From a checkpoint of a small CTC audio transcriber: trained on Morse code for random letters and digits, with fading, noise and interfering tones.
Rows from block 8 of a small CTC audio transcriber, named by matrix and row number. Rows with one number belong to one channel. Each number is 128 + 32 x the weight over its row's rms, rounded and kept within 0 to 255. All counts start at 0.
After each channel's rows are labels from the 100 clips, of 14848, where the channel reaches its largest size: "top examples" is what is common among them. Only what is clearly more common there than usual is listed. The data: Morse code for random letters and digits, with fading, noise and interfering tones.
# filt: filter width-3 conv, dilation 8 (model.blocks.8.filt.weight, 256x256x3, standardized in use, each kernel summed), inputs 128-255
# gate: gate width-3 conv, dilation 8 (model.blocks.8.gate.weight, 256x256x3, standardized in use, each kernel summed), inputs 128-255
# out: residual pointwise conv (model.blocks.8.out.weight, 256x256x1, standardized in use, transposed), outputs 128-255

filt.238 [ 37 124 148 126 132  63 102  94 128  93 127 163 147 156 126 146 127 138 113 111 120  39 170 137 162  86 127 116 160 131 131  54 127 102 129 121 114 137 106 100 109 109 146 129 124 158 145 123 102 119 119 162  96 110  86 118 129  72  88  95  81 184 131 141  95 117 136 142 109 140 177 119 132 114 104 119  90 107 118 130  76 129 132  29  63 105 153  48 132 186 107 112 131 160 151 154 173 124  88  65 121 160 101 142 162 143 127  87 149 131 127 112 141 131 111 166 103 127  93 172 130 188 159  81 111 118 109 154]
gate.238 [119 128 133 109 109 140 109 147 173 195 111 153 148 168 111  95 105 104 144 146 167 160 192 183 182 115 124 141  66 137  99 158 122 164 130  87 131  80 116 121 107  82 124 145 154 142 181  84 120  95 145  81 160 152 129  21 106 114 153 111 119 116 180 120  96 131  76 100 134 116 129 165  68 221 133 216 102  99 180 121 176 165  95 134 117 110 113 152 147 102 143  69 128 160 125 137 129 131 118 129 113  83 185 115 121  93 170 130 106  81 126 149 148 120 152 114 137 124 157 172 146 110 136 111 101 101 106 120]
out.238 [141 129 175 138  90 144 139  97 134 113  82  96 144 146  97  78 124 136 153  95 132 101 116 138 144 157 129 150  71 131 142  75 100 231  68 146 120 151 119 118 117  71 147  63 125 114 178 185 192 144 143  22  92 133 162 121  96 110 180 147 148 205 119 162  82 123 131 117  74 118 116 140 115 105 126 111  84 107 139 122  98 109  82 124 177  89 154 128 149 168 191 139 153 108 116  89 120 141 120 139 176 103 155 157 139 144 161 101 180 139 178 180 134 123 165  98 137 127 127  91 105 137 138 183 105 104 123 130]
top examples: speed: fast; the character "s"; the character "h"

filt.71 [139 141 161  97  74 133 128 160 155  41 131 141  95 114 139 105 153 123 108 156 137 142  62 131 192 137 125 107 110 146  93 125 136 153 136 122 131 116 127 110 116  94 123 107 103  65 109 108 186 152 109 141 139 161 110 142 146 157  81 142 137  88 107 107 150  72 159  98 167 119 102  97 117  67  78 125 108  79 133 124 112 119 105  96  87 127 110 130 118 164  85 118  86 154  80 147 196 132 175 139 142 102 146 141 135 176  86 149 113 149 170 147  57  97 154  83 128 170 170  99 225 130 153 121 148 100 110 144]
gate.71 [ 90 163 142 114 122 164 149 148 225  90 179 154 138 121  93 121  77 161  97 228 116 111 106 139 130  72 110 102 139 101  84 148 151 119 106 105 108 163 155  95 130 143 159 136 127 110 124 126 157 157 160 102 207  84 137 235 119 153  71 160  86 146 147 125 129 147 147 138 203 124  82 171 107 149 134 122 173 134 153 125  78 123 131 166 168 119 216 151 115 102 178 138  99 108  99 142  72 147 107 128 124 137 116 152 141 101 157 197 157 107 114  93  94 104 154  56 121 107 119 161 166 163 148 144 132 127 137 125]
out.71 [148 168 130 157 146 167 100 123 155  91 150  57 139 167  77 112 184 145 164 112 107 135  70 141 120 122 135 181 110  50 119 146 147 115  80 127 107 113 124 150 170  74  75 165 179 147 119 119 167 135 148  52 124 125 139 108 119  93 117 157 110 148 216 110 142 145 151 129 147 103 155 118 111 103 131 174 123 189 143 114  87 138 110 112  99 145  72 119 162 170  40 143 116 152 131 105 120 176 116 141 104  99 150  70  63 143 133 126 135 178 101 104 138 200 111  87 200  75 175 110 136 155  89 116 118 107  71 152]
top examples: speed: fast; the character "a"

filt.156 [102  78 119 130 118 118  82 114 108 118  84 141  91 135  96 137 131 103 151  96  73 119 152  93 147 129 152 102  72 133 129  70 102  95  77  93 121 102  72 110 109 108 115 131 129  62 112  65 108 105 118 119  96 181 106  64 130 115  95 129 148 107 108 168 127  82  93  93 114 154 100 178  74 114 133 126 142 130  99 148 163 130 148  35  82 145 212 126 146  98 125  78 147 130 180 134 160 172 147 103 169 222 188 132 185 165 151 143 158 157 145 140 165 185 119 168 202 149  90 178 157 125 153 179 159 138 179 139]
gate.156 [100 134  96  73 142 125 176 166 124 133 188 163 128 102  92 135  76 123 109 173 147 197 119 152  59  94 147  98 138 114 119 124 136 186 151 112  74 157 157 177 120 143 115 176 107 132 186 113  54 131 137  98 155 107 151 122  60 141 185  78  92 174 104  82 133 102  70 121 104 149  90 144 101 152 164 164  59 100  54 132 165 142 114 153 100 138 146 152 142 141 108 174 105 150 127 109 118 111 106 112 121  94 142 159  81 101  86 164 136 104 114 162  91 130 201  83  80 136 138 149 113 104 106  82 132  59 112  88]
out.156 [120 129 125 136  93  72 167 129 110 146 142  97 139 103 106  93 144  85  95 152 201 141  53 121  88 118 129 117 122  95 149 141 123 171 115 134 118 141 112 134 191 119  98 126  98 143 190 114 137 135 205 102  46 130 145 180 139 149  93  88 111 181  85 136 120 143 124 126 151 153 133 121  82 137 140 115 153 173 112  94  91  91 138 144 116 186 115 180  84 162 161 125 129  78 173 148 155 110  97 117 155  73 120 137 107 112 145 144 172 117 121 159  67 126 109 109  65 113 129  40 145 134 202  83 117 132 147 117]
top examples: speed: fast

filt.229 [136 124  73 101 147  96 129 127 110 124 155 134 208 155  92 148  87 129 115 166 146 119 114  96 162 186 132 114  89  91 118 215 120 103 116 158 114 107 152 138 104 101 179  86  86 112  88  46 209 135 138 152 122 164 114  62 141 127 108 161 104 160 115 100 163 132  58 151 110  84 174 130 121 157 112 100 138  78 107 157 124 162 109 163 111 144  76 142 122 184 184 135 137 134 107  93  58  92 139 161 145 150 173 105 121  78  99 135 121 149 156  89 103 146  92 124 107 116 192  95 167 119 179 136  99 106 158 121]
gate.229 [116  84 133 126 117 121 114 138 184 121 168 118 163 121  94 141 117  98 109 141 153 194 108 128  70 136 162 125 133 124 122  94 147 114 140  82 134 140 230 156 128 119 144  80 164 113 135 115 150 140 149 120 141 103  96  55 120 145  97 149  69 146 134  85 165  52  75 147 153 167 184 145 129 190 135 179 137 113 148 109  24 109 112 132  83 182 175 128 135 158 151 143 120 120  92 112 136 138 211  95 125 154 158 100 202 111 126 150 169 121 163 145 186 105 157 122 112  96 129 128 131 175 154  91 139 111 122 122]
out.229 [137  91 143 159 136 159 103 137 131 118 136 153 108 124 216 125 188  69 125 145  83 101 115 156 178 137  97 148 189 172 179 165  94 136 200 142 161 132 103  66 136 103 116 145  99 129  88  90  75 153 128 144 100  76 105 135 127 143 213  86 163 172 118 126 161 110 106 167 119 166 125 142 136 160 144  82 125 126  61 165 162  75  79 152 100  58 132  88 153 132 107 158 112 161 164  99 154  94  99  98 168 175 102 162 142 132 143 110 134 136 193 148 140  96 132 163 133 143 152 135 103 114 120 108 168 159 149 128]
top examples: tone: high; white noise

filt.233 [216 159 136 150 182 119 130 184 136 142 165 149  62 168 151 188 181 167 153 176 171 193 203 178 101 169 148 116 146 141 140 140  98 133 104 103 139  69 135  91 145  93 141 172 123 130  74 129 138 129 115 123 176 126  92  73 148 142 126 163  97 171 108 145 155 133 139 164 162 123  57 144 154 117 156  93  82 129 183 110 145 117 133 180 161 148  65 156 154 114 168 142 156 109 171  87 149  80 140 126 130 160 149  93  48  75 170 151 155 128  95  97 142 100 160 144 123 100 102  88 140  91 160 176  95 114 171 112]
gate.233 [ 91 133 126  86 123 155 131  92 185 126 153 156 134 139  82 149 170 145  93 202 128 141 116 169  81  60 125 108 121 143 129 140 128  72 134 143 118 143 117 149 116 106 174 150 132 110 130 103 139 166 183 119 107  78 109  97 136 145 115 153  98 121 109 107 141 108  96 125 136 153 102 117 109 148 179 120 121  82 119 104 156 140 106 128 109  78  70 156 139 146  82 145  59 144 146  69 140  93 145 133 120 171  96 134 131 145  93  91  95  87 121 134 114  67 164 129 108 138 166 181 117 113 132 123 157 150 131 144]
out.233 [ 89 136 123  97 156 150 137  65  63 110 162 147 117 114 138 108  66 164 112 143 172 149  88 115 178  89 117  86 122 140 175  81 145 183 150 164 127 169  80 154  98  70 121  91 123 132 154 109 139 118 220  94 138 223 124 140 180 112 150  98 143  82 143  62  83  66 146 147 131 137 144 118 137 148 130 141  92 152  50 156 150 108  56 149 119 154 120 104 133 129 162 134  98 126 131 168 114 152  78 140 157  98 138 136 201 122 134 122 154 173 150 155 128 157 139 111 176 173 145 174 115 142 130 146  92 163 139 118]
top examples: mains hum; the character "y"

filt.241 [125 152 171 183 127 168  80 107 144  86 145  62 121 160 104 154 156 147 152  99  68 138 117  90 123 111 200 104 155 108 129 155 126  92 119  85 117 159  67 159 121  96 102  48 155 131 141 113  98 105  40 155 111 107  75 163 121 147 139 128 132  70  82 160 167  97 123 165 148 111  90 123 129 120 147 131 142 144  98 181 157 106 112 114 102  92  92 134 135  73 126 141 108 131 143 102 114 116 126 135 154 134  99 150 122  97 139 188 105 152  68 161 159 155 145 153 205  94 185 169 120 114 128 137 132 133 172 197]
gate.241 [114 111  85 145 116 208 157 186 232 114 219 185 187 166  90 139 104  97  94 166 153 183 158 191 131 127 139 138 153 149 103 148 189 106 135 107 115  75  91  95 103  39  84 152  95  97 120  75 115 128  74  88 114 118  76  93 124 158 117 150 117  97  63 102 150  80 138 130 149 197  87  94  61 115 129 126 103 102 145  63 124 136  90 123  89 136 154 152 145 114 167 135  55 153 106 132 124 122 122 110 152 144 177 138 141 163 102 189 147 102 143 180 130 131 130  95 163 164 137 153 130  88 137  60 139 120 142 118]
out.241 [103  24  84  84 145 164 125  96 101 110  54 113  70 114 121 103 126 107 105  90 145 121  69 111 121  88 129 135 144  81 153 116 169 157 134 113 147 146  98 163 163 150 167 112  96 135 115 133 175 119  63 112 154 146 118  74 151 154 122 117 116 151 192 146 200 104  82 107 162  76 123 136 138 141  96  76  96 140 122 216  86 163 141 121 121 142 183 140 105 154 157 156 166 120  94 134 112 138 126 103  94 110 135  86 152 109  48  95 150 118 127  70 150 167 168 151 128  33  97 101  44 156 127 120 123 104 117 102]
top examples: mains hum

filt.99 [162 115 146 176 115  92  76 128 101 124 102 106 156 126 193 130 129 185 145  85 138 119 196 163 184 151 201 136 133 142 125 104  71 135 141 136 166 187 118  85 125 146 104  94 168 125 100  98 135  96 115 114 171 150  51 141 111 147 132 114 192  76  95 133 114 157 104 108 102 152 138 130 120 118 127 157 105 124 124  79 164 125 104 123 174 160 137  85 126 100  73  67  85 146 148 117 110 209  89  73 149 122 128 148 163 160 140 145 109 123 131 111 167  84 121 127 182 129 151 186 125 151  75  82 147 187 151 106]
gate.99 [187 102  91 119 119 124 149 135 193 148 180 155  99 157  41 114 122 123 128 174 145 203 130 156 159 107 151 146 122 131 124  72 103 130 166 114 164 151 171  85 149  94 109 146 153 128 138 170 121 144 157  98 145 107 113  66 112  80  80 123 141 165 121 159  93 142  54 127 153 163  77 119 107 186 120 155  84 125 200  78  92 132 120 132  93 173 164 119 161 146  87 174 111 148 101 164 143 161 117  70 137 114 133  86 140 151 110 156 140  70 105 119  90 112 110 154 120 129 122 139  83  95  85 202 143 170 135 118]
out.99 [175 146  96 130 129 109 132 121 122 143 127 125 154 125 112 153  92 110 135  69 128  50  94 147 132 141 126 102 107 122 116 177 107  86 120  88 127 138  93 140 113 135 135 163 129 137 160 191 102 125 169 140 136 145 169 113 121 107 192 167 203  69  88 120 121 180 109 150 170  86  75  61 146 122 122 120 118  83 127 107 106 163 100 117 101  77 155  56 167 163 131 169 149 104 180 147 148 153 151 156 101  56 102 115 127  95 174  89 160 144 127 106 133 170 105 119 128 134 111  98 140 139 158 137 113  71 110 165]
top examples: speed: fast

filt.234 [141 101  82 104 114 101 169 127 211 154 164 149 135 124  79 122 138 116  95  77  89 121 112 122 154 146  74 130 122  96 152 131 115 116 145 142 130 116 137 161 117 106 133 153 119 103 129 119 123 193 158 190  82 148 189 199 134 105 167 109 118 107 153 147 100 163 115 100 123 127 127 144 180 185 108  82 134 149 173 148 130  89 126 166 130  87 124 128 152 208 208  89 120 143 104 141  78  94 108 130 104 131  99 121  87 146  98 107 115  94 147 177 112 109 180  87  81 147 150 142 145 179 127  74 114 133 159 155]
gate.234 [147  90  82 116 158 133 112 150 125 150 140 185 136 172  86 164  78  81  96 124 101 145 134 180 130 146 162 111 107 134  82  82 100 153 184  84 149 123 113 163 138 185 143 122 114 119 116 157 119 129 113  41 144 165 151 106 107  58 117 127  66 166 142 105  47  82 103 131 133 166 165  92 125 221  99 118  76 146 150 128 125 128 120 168  88 155 136 122 177 128 180 151  94 159  90 182 138 153 133 116 148 107 111 116 137  81  83 138  57  87  99 128  72 104 120 111 143 154 109 151  61 201 109  94 201 126  78 168]
out.234 [147 119 117 138 161  71 128 155 136 127 114 139 174 155 141 192 189 167 137 154  98 157 145  85 108 113 133 143 123 187  81 136 156  99  98 134 165 148 115  98 149 121 143 150 123 121 179  86 130  90 159 195 123 150  88 111 148 166 120  85 129 108 133 185 176  99 110 148  87 124 146 112 153 184 117 174 155 195 124 139 168 198 190 107 157 127 100 151 140  71 146 133 127 149 167 145 124 144 154 199 188 173 115 145 131  63 125 123 132 139 138 108 100 125  79 138 112 127 155 120 206 110 128 100 109 173 122 105]
top examples: speed: fast; the character "b"; reverberation

filt.38 [133 176 107 112 156 154  49 166 128 128 134  89 161 159 144 125 133 135 126 233 140 194 146  94  97 164 146 148  82 203  67 112 118 112 178 149 120 156  53 168 139 171 127  85 146 123 129  98 148 114 108 102 158 118 131 100 102 146 131  83 145 140 140 148 177 145 108 104  98  95  90 118 148 107 101 131 115  89 132 145 103 157 153 152 159 102  70 122 161  99 153 189  67  88 125 121 116 129  97 154 127  84 132 119  96  95 116 170 126 133 127 164 147 162 141 112 123 149 188 103  93 146 189 123 179 142 120 135]
gate.38 [132 120 121 122 125 107 147 127 162  93 103 208 123  87  87 133  73  76 141 166 146 106 177 175 143  57 138  99  93 177  97  90 134 114 130  97 155 103 119 103 165 120 145  94 172 134 121 102 119 101 105 103 175 127 140  52 115 116 113  82 109 177 154 136 119  99  86 134 152 193 138 105 137 149 140 188 138 108 146  80  45 116  76 164 143 156 172 127 140 117 114  65 175 121 125 125 110 206 118 129 121 140 137  90 184 132 160 151 119 156 142 173 130 158 155 166 187 146 124 166  79 190 182 150 103 144 141 141]
out.38 [132 164 154  94 153 144 106 104 142 112 175 151  88 102 168 125 180 114 128 132 184 167 124 133 109 101 151  83 161  95 138 157 113 162 101 120  69 121 169 104 140 125  91 120 208  94 136 124  48 116 138  73 121 128  45 120  98 140 129  89 129 170  92 151 165  97 176 114 145 126 185  85 150 179 179 118 168 117 129 133 152 100 125 126  66 164  80 119 133 141  84 117 116 119 141 132 100 192 127 126 128 127 100  61 127 124  79 158 138  66 135 158 161 168 107 126 161  84 235 158 117 112 139  53  86 104 179  80]
top examples: tone: high

filt.186 [ 93 133 108  68  96 122 109 136 154  87 128  98 167 104 134  76 144 127  91 169 106 133 102 128  83 177  71 121 171 165  70  77 111  92 165 159 155 156 124  63 144 160 127 135 137  89 145 101 115 151 155 132 113 122 157 184 112 114 137 144 104  57  63 125 137 123 124 105  69 164 110  97 156 143 129 137 165 108 238 145 100 154 100 153  81 137  85  99 130 185 123 157 118 155 108 145 111 115  91  95  71  94 153  91  82 161  84 142  95 151 157 143  92 115  99 131  81  91 157 128 110  54 131 118 173 147 107 168]
gate.186 [102 130  79 144  92  98 163 159 158 112 132 182 136  80 128 121 100 188  80  97 201 159 107 156  52  54 114 114 147 115 120  45 155 124 154 123 155 127 149 149 103 138 122 186 127 122 140 113 107 127 146  90 162 144 101 136 124 146 129 164 112 172 104 110 162  94 110  77 129 141 134 135  91 119 145 203 120 129 180  64 138 158 120 169 108 118 145 103 161 112 138 162  87 177 145 123 139 130 183  84 112 109 109 106 117 127 143 124 115  91 124 143 121 106 119 123  71 124  79 121  64  93 120 107 128  78 128 103]
out.186 [163 111 165 158 100 164 173 140 156 168 126 187 139 178 130 131 109 110 105  99 191 187  74 191  78 133  80  95  99 143 118  66  83 109 120 143 141 125  53 137  82 112 117 180 135 117 109 164 150 137 108 157 146 182 118 114 135  89 127 152 119 154 146 123 115 135  98 119 147 125 167 113  84 143 154 149 124 119  89 119 149 112  73 107 119 153  70 186 117 144 109 144 143 147 129  99 113  96 108 164 145 102 143 169 201 145 144 172 162 137  40 121 132 128 105  96  83 158 137 134 124  82 194 154 137 154 136 141]
top examples: speed: slow; the character "9"; the character "0"

filt.61 [144  72 101 143 152 137 117  84 159 160 164 191 170 102 186 135 168 135 112 196 140 126 112 160 120  89 141 122 110 112 144 169 136 156 160 169 189 118  74 156 143 123 115  88 130 150 124 123  96 111 111 123 167 108  95 106 104 154  80 118 116 100 140 110 141 160 182 176 110 171  96 147 133 142 146 148  98 125  80 132 145 110 169 139 151  38 101 146 115  88 146 106 131 127 125 132  97 155 100 131 149 142 147 143  85 150 199  96 127 106 108  85 108 105 146 183 136 104 179  69 147  95 131 178 117 148 185 137]
gate.61 [106 130 120 106 100 129 179 149 184 119 148 163 187 115 128 106 137 130 156 133 156 107 117 173 143 115  32  98 144 134 127 160 124 110 147 166 107  83  53 166 112 219 150 250 124  89 171 134 157 166 165 112 181 127 110  70 119 154 143 128  83 144 164 167 193 151 155 125 169 152 106  77  97 144 123 142 178 128 146 134  57 141 173 125 142 144 108  97 142 113 234 125  94 131 127 125 116  93 129  83 106 144 114  79 135 185  93 147  93 138  76 116 145 101 128  95 178  94 168 124 156 106 165 170  92 165 122  65]
out.61 [154 141  81 197 127 102 182 100 136  87 168  97  80 104 101 140  41  67 151 188 116  96 151 187 156 165 114 165 136 212  84 133  99 125  66 135 115 134  93  86 145  97 142 198 132 121  92 101 164 174 141 149 100 124 129 192 177 106  57 142 106 107 157 144 140 138 148 131 145 109 156 163 142 104 139 121 138 150 191  91 150  93  72 108 127 129 107 110 138 114  99 159 127 107 147 137  96 107 114 119 148  76 130 121 127 139  63 115 127 106  76 177 153 106 101  82  68  82 125  84 125 163 131 143 139 102  91 132]
top examples: speed: medium; white noise; the character "o"; the character "8"

filt.225 [126 124 129  97 131  73  62 112 121 100 141 165 156  98 122 182 159 155 148 141 134 131 156 139 126  85 133 151 173 158 150  91 116  73 151 115 161 129 130 141 183 127 117 148 136  87 128 170 134 129 150 119 128 151 135 205 139 129  93 197 179 113 113 107 171  96 126  90 138 116 163  85 130 149  50 149 156 137 183  62 111 113 105 184 192 139 140 126  82 180 100 181  75 128 160 104 116 142 177  91  98  85 124 116 129 104  91  74  92 120 109 150 147 119 132 132  64 106 108 146 155 112 122 143 157 131 178  64]
gate.225 [124 169 102 148 132 153 154 148 238 109 192 221 137 163  51 164  81 126  70 161  98 131 121 194 122  93 156 110 164 157  84 120 158 102  79 103 123 113 144  77 136 120 137 159 122 130 132 102 126 110 150 117 173 154 115 140 112 138 153 147 123 129 143  86  70 120  74 171 185 216 100 119 135 172 128 154  90 127 108 102 102 152 121 155 113 139 179 121 122 103 185 150  82 120 139  74 122 122 125 126 141 137 122 152 140 169  74 170 137 143 135 124 107 166 170 123 131 210 111 154 185 100 166 173 227 136 132 120]
out.225 [105 213 116 164 116 115 113 131  99 141  94 127 127 114 169 197 132 137  99  80  63 177 162 100  96  97  89 127 174 107 135 186 140 114 170 149 180 133 123 167 142 163 137 104  87 104  92 103 108  98 118 142  90 157 178 147  94  98 176 149  47 147 119  56 139 144  92 168 105  68 118  85 159 170  89 128 135 131  76 162 158 128 130 129 183 128 130 101 151  93 125  82 160 132 117 121  74 163 132  95 125 195  92 189 161 130 186 153 116  57 114 110 184 127 135 150 174 101 111 129 112 120 155  91  48 116 163 158]
top examples: mains hum

filt.218 [ 91  98 137 104 121 124 159 132 148  81 118 151 120 183  97 119  86 141  61 114 157 109  57 142  97 120 111  93 162 133 151 120 110 129 144 131 120 124 152 163 125 124 142 133  68 196 151 191 129 119  90 128 199 109  57 116 106 100 103 145 122 127 113  75 154 163  89 151 113 138 118 159 128  98 165 120 122 156 139 149 113 107 151 111 113 156 137  82 150 108 150 197 163 167 167 105 130 106 124 145 116 101  88 149 124 134  93 201 167 140 106  75 106 186  83  89  95 105 155 113 136 108  74  78 180 156 144 121]
gate.218 [133 103 125 129 104 127 138 168 162 147 158 208 152 152 135 169 108 145  72 140 159 132 210 143 150  71 108 112 163 171 129 122 133 147 129 163  97  96 115  58 109  91  93 136 114  97 135 116 123 161 125 102 101 125  73 121  67 129 120 154 152  77 126 113 114  84  37 126 131 212 134 129 101 158  91 109  61 105 150  70 154 158  96 176 116 201 148 112 132 158 163 129  95 140 109 175 117 189 139 151 143 141 151  86 167 204  65 146 171  92 137 155 119 123 108  74  98 178 148 156 102 115 101  89 161 109 136 113]
out.218 [140 159  97 130  53 183 156  94 137 133  92  81 189 144  79 151 130 102 156 145 140 205 132 157 128  66 120 119 105 119 135 107 159 171 121 125  62  60 163  82 158 183  97 153 111 149  97 136 105 100  72 109 166  88 133  99 114 106 171  91 107 159  92 184 146 103 132 116 136 100 101 100 106 100 114 121 108 185 129  99 102 132  70 191  95  79  95 179 133 134 125  75 150 109 101 182 140 117 103 136 141 174 159 117 102 121  84 112  61 152 123 156 152 125 146 137 138 162 108 109 134 142  57 136 118 174 127 100]
top examples: speed: fast

filt.52 [141 135 134 154 137 124  61 158 141  63 153 113 150 141 156 150 164 102 122  27  78 164 113 112 157 140 158 124 123  31 162 188 101 107 136 128 130 109 158 127 103  80 120  85 107  78 141 147 146 110 224  87  46 144 144  77 116 108 180 120 106 126  64 136 102  72 130 135 115 126 175  65 171 103 110 141 151 133 167 118 132 121 126 141  49 148  57 123 163 149 104 156 114  93 148 156 173 103 152 160 116 102 117 134 120 125 124  97 141 110 133 154  89 117  83 169 106 123 130 141 133 146 117 102  68 105 130 138]
gate.52 [108 152 132 116 118 174 175 137 159  99 140 156 141 129 131 126  72 138 142 147 124  89 126 202 121  92  93 105  98 172  69 103 137 105 154 141 100 176  94 160 136  32 137 170  81 109  91 114 148 121 137 164 108 148 118  92 135 118 151  69 148 136 110  88  99 138 123 143  98 206  65 135 119 185 164 110  90 169 166 146  64 162 106 133 125 119  63 142 148 122 152  44  93 191 136 152 120 195 147 130  99 117 121 106 115 148 109 132 133 105 140 128 165 105 172 142 151 221 160 137 167 173 147 116 136 153 138 171]
out.52 [140 124 126 129 113 111 150 198 107 118 131 141 111 156 197 168 154 128  78 140 112 153 138 127 152 110 119 118 135 163  51 104  93 106 132 143  62 160  99 124 157 165 152 118 173 140 125 116 109 123  92 163 146 151 144 170  96 162 160 164 112 135 179 111 108 106 176 158 160 137 129 181 100 113 140 175 135 164 135 159 102 141 137 164 116 158 168 146 142  68 136 125 144 107  74 114 155 137 144 123  79 182 153 101 109  73 110 166 129  84 162 102 144 131 151  79 136 142 199  78 120 106 108 162 155 115 156 147]
top examples: speed: medium

filt.46 [178 116 107 191 100 145 102  95 107  97 154 124 137  73  99 104 116 118 130 176  93 144 136 111  74  87 130  59 154 141 145  55  93 140 113 169 140 159 168 129 124 130 141 172 122 136 147  98 134 102 111 114 127 139 178 103 140 166 128  99  97 117 118 121 106 121 175 171  90 121  91 139 135 119 124 126  56 163 135 114 114 125 183 157 186  95 102 122 122 142 120 116 198 113 162 154 135  95 135  83  82  64 133  88  93  92 112 140 146 108 126 109 158 113 106 155  58  97 132 101  98 154 128 173 117  87 118  92]
gate.46 [117 109 123 143 152 140 102 127 196 130  93 197 114 117  85 137  95  94  87 125 138 174 134 169  98 106 108 115 164 162  84 108 158  66 128 134 108 116 108 123 117 139 162 145 145 126 123 102 160 119 119 138 146 131 129 111 136 112 162 177 131 189 127 164 116 127  77  76 201 151 110 109  84  92 126 100 118 110 112 112 137 145  78 168 109 120 124 155 126  93 224 193  85 138 165 109 147 177 197 162 101  86 111 127 156 128 121 203 120 107 179 137 137 119 133 133 157 140  89 152  49 109 152 141 188 194  87 176]
out.46 [ 78 150 162 151 159 127 144 157 182 111 162 127  64  98 155 115 152 103 148  88 130  90 113  78 160 134 147 119 122 152 163 128  65 173  60 149 147 156 144 128 133 118 137 109 150 128 110 142 107 146 109 115 134 196  72 103 145 114  80 161 142 152  74  86 102 127 135 113 122 172  98 105 154 106 113  68 169 130 129 140  71 183 160 124 132 129 111 124  90 171 108 155 117 118 100 100 149 163 122 126 162 250 151 125 140 105 159 137 101 175 112 157 135 123 158  99 134 125 138 140 121 196 148 111  89 124 119  49]
top examples: speed: slow; the character "0"

filt.87 [126 151 105  97 117 121  99 139  75  93 140  97  77 143 118 143 120 134 141 148 128 125 111  79 112  46 156 101 116  81 122 120 101 104 178 133 151 186 117 177 124 118 162 155 144  94 124 163 135 105 130 195 139 155 121 217 149 121 133 129 155 105 105 100 117 164  55 101 159 116 158 152  47 133 119 120 160 106 141 168 165 115  59  96 144  99 126 100  76 163 107 106 116 115 157  71 116 103 151 154 108 110 166 182 161 170 141 145 116 122 163  90 148 112 132  94 115 138 152 104 168  90 140 130 134 129 117 166]
gate.87 [154  92  91 109 112 157 163 112 175  64 138 198 143 165 101 110 102 112 115 120 155 145 111 181 120 111  22 120 109 141  99 115 138 124 163 137 146 137 162  90 137 153 153 143 121 150 149 126 137 159 218 113 117  93 121 151 129 126 144 173  71 200 156  65 124  98  94 121 143 140 129  96 160 184 127 176 138  75 118 112  32 117 147 164 130 191 106 113 150 124 151  93  72 135  98 142 131 163 116 130  50 101 130 144 161 144 113 127 119 134 158 135 116  93 131 118  75 111 116 120 156 136  83  67 124 150 114 109]
out.87 [ 69 149 112  92 165 119 187 157 110 111 178  90 152 127 107 121 151  96 144  24  95  75 135 160  99 128 104 141 136  98 122 184 137 198 137  99  89 119 103 149 145 114  77 118 164 131 159 122 117 102 154 136 132 136 151  59 160 119 163 137 108 175  26 141 143 122  53 158  83  89 123 167 154  84 124 148 144 160 149 127 123 135 144  96  59  68  92 157 157  85 161 134 164 158 156 112 113 146 125 127  98 143 129 133 119  97 178 186 122  95  68 113 153 146 168 171 114 166 136 105 130 132 114  82  89 166 119 112]
top examples: speed: fast

filt.114 [161 116 142 149 121 154 115 116  64 156 111 165 132 161 109 169  66 149 143  42 133 138 140 152 205 140  88 115  94  70 162 113 119 128 154 147  92 160 190 115 132  71 152  64 144 179 151  87  86 112 172 129 118 107 169 128 141 114 111 121  91 164 111 149 120 143  51  81 116 125 158 138 170 135 114 129 174 144 182 140 101 134 152 171 138 182 116 115 152 145 117 124  81 107 117  77 130 153 129 146  65 136 145 127 152 127  73 118 183 116 135 124  74 124 131 147 142 145 168 148 114 115 130 182 167 132 124 107]
gate.114 [225 130 129 121 110 155 119 118 138 113 126 141 200 171 116 118 116 160  84 200 170 111 186 152 134 107 179 120  71 139 134 107 150 111 150 124 121  94 105 126  52  56 154 159 141 120  89  89 130 104 116 131 125 148 115  97 116 109 106 135 126 110 125 141 144  88 111 136 113 136 105  99  89 128 161 118 107  75 166 100 114 142 130 181 109 156 138 143 169 118 111  98 117 104  90  93 139 187 158 110 139 138 183  91 182 121 136 116 131  94 139 152 175 161 123 126 161 141 138 144 125 176 150 139 162 119 140 165]
out.114 [138 133  91  20 109 191 133 106  73 117 168 119  81  91  96  89  97 147 116 130 160 141 132 155 141 118 133  98  91  97 106  95  70 192 136 138 130 148 130 179 121 163 111 166 150 111 161 137 132 149 152 179 118 126 112 104 146 123 171  93  97 130 164 148 161 112 149 118 110 155 112 130 123 167 157 163  84 197 157 125 115 149  56 124  88 126 110 128 173 147 123  77 101 149  96 146 136 166 154  91 171 116 130 130 130 164 155 156 168 139  85 115 109 119 130  98  67 146 140 105 144 204 146 125  92 161 153 158]
top examples: tone: high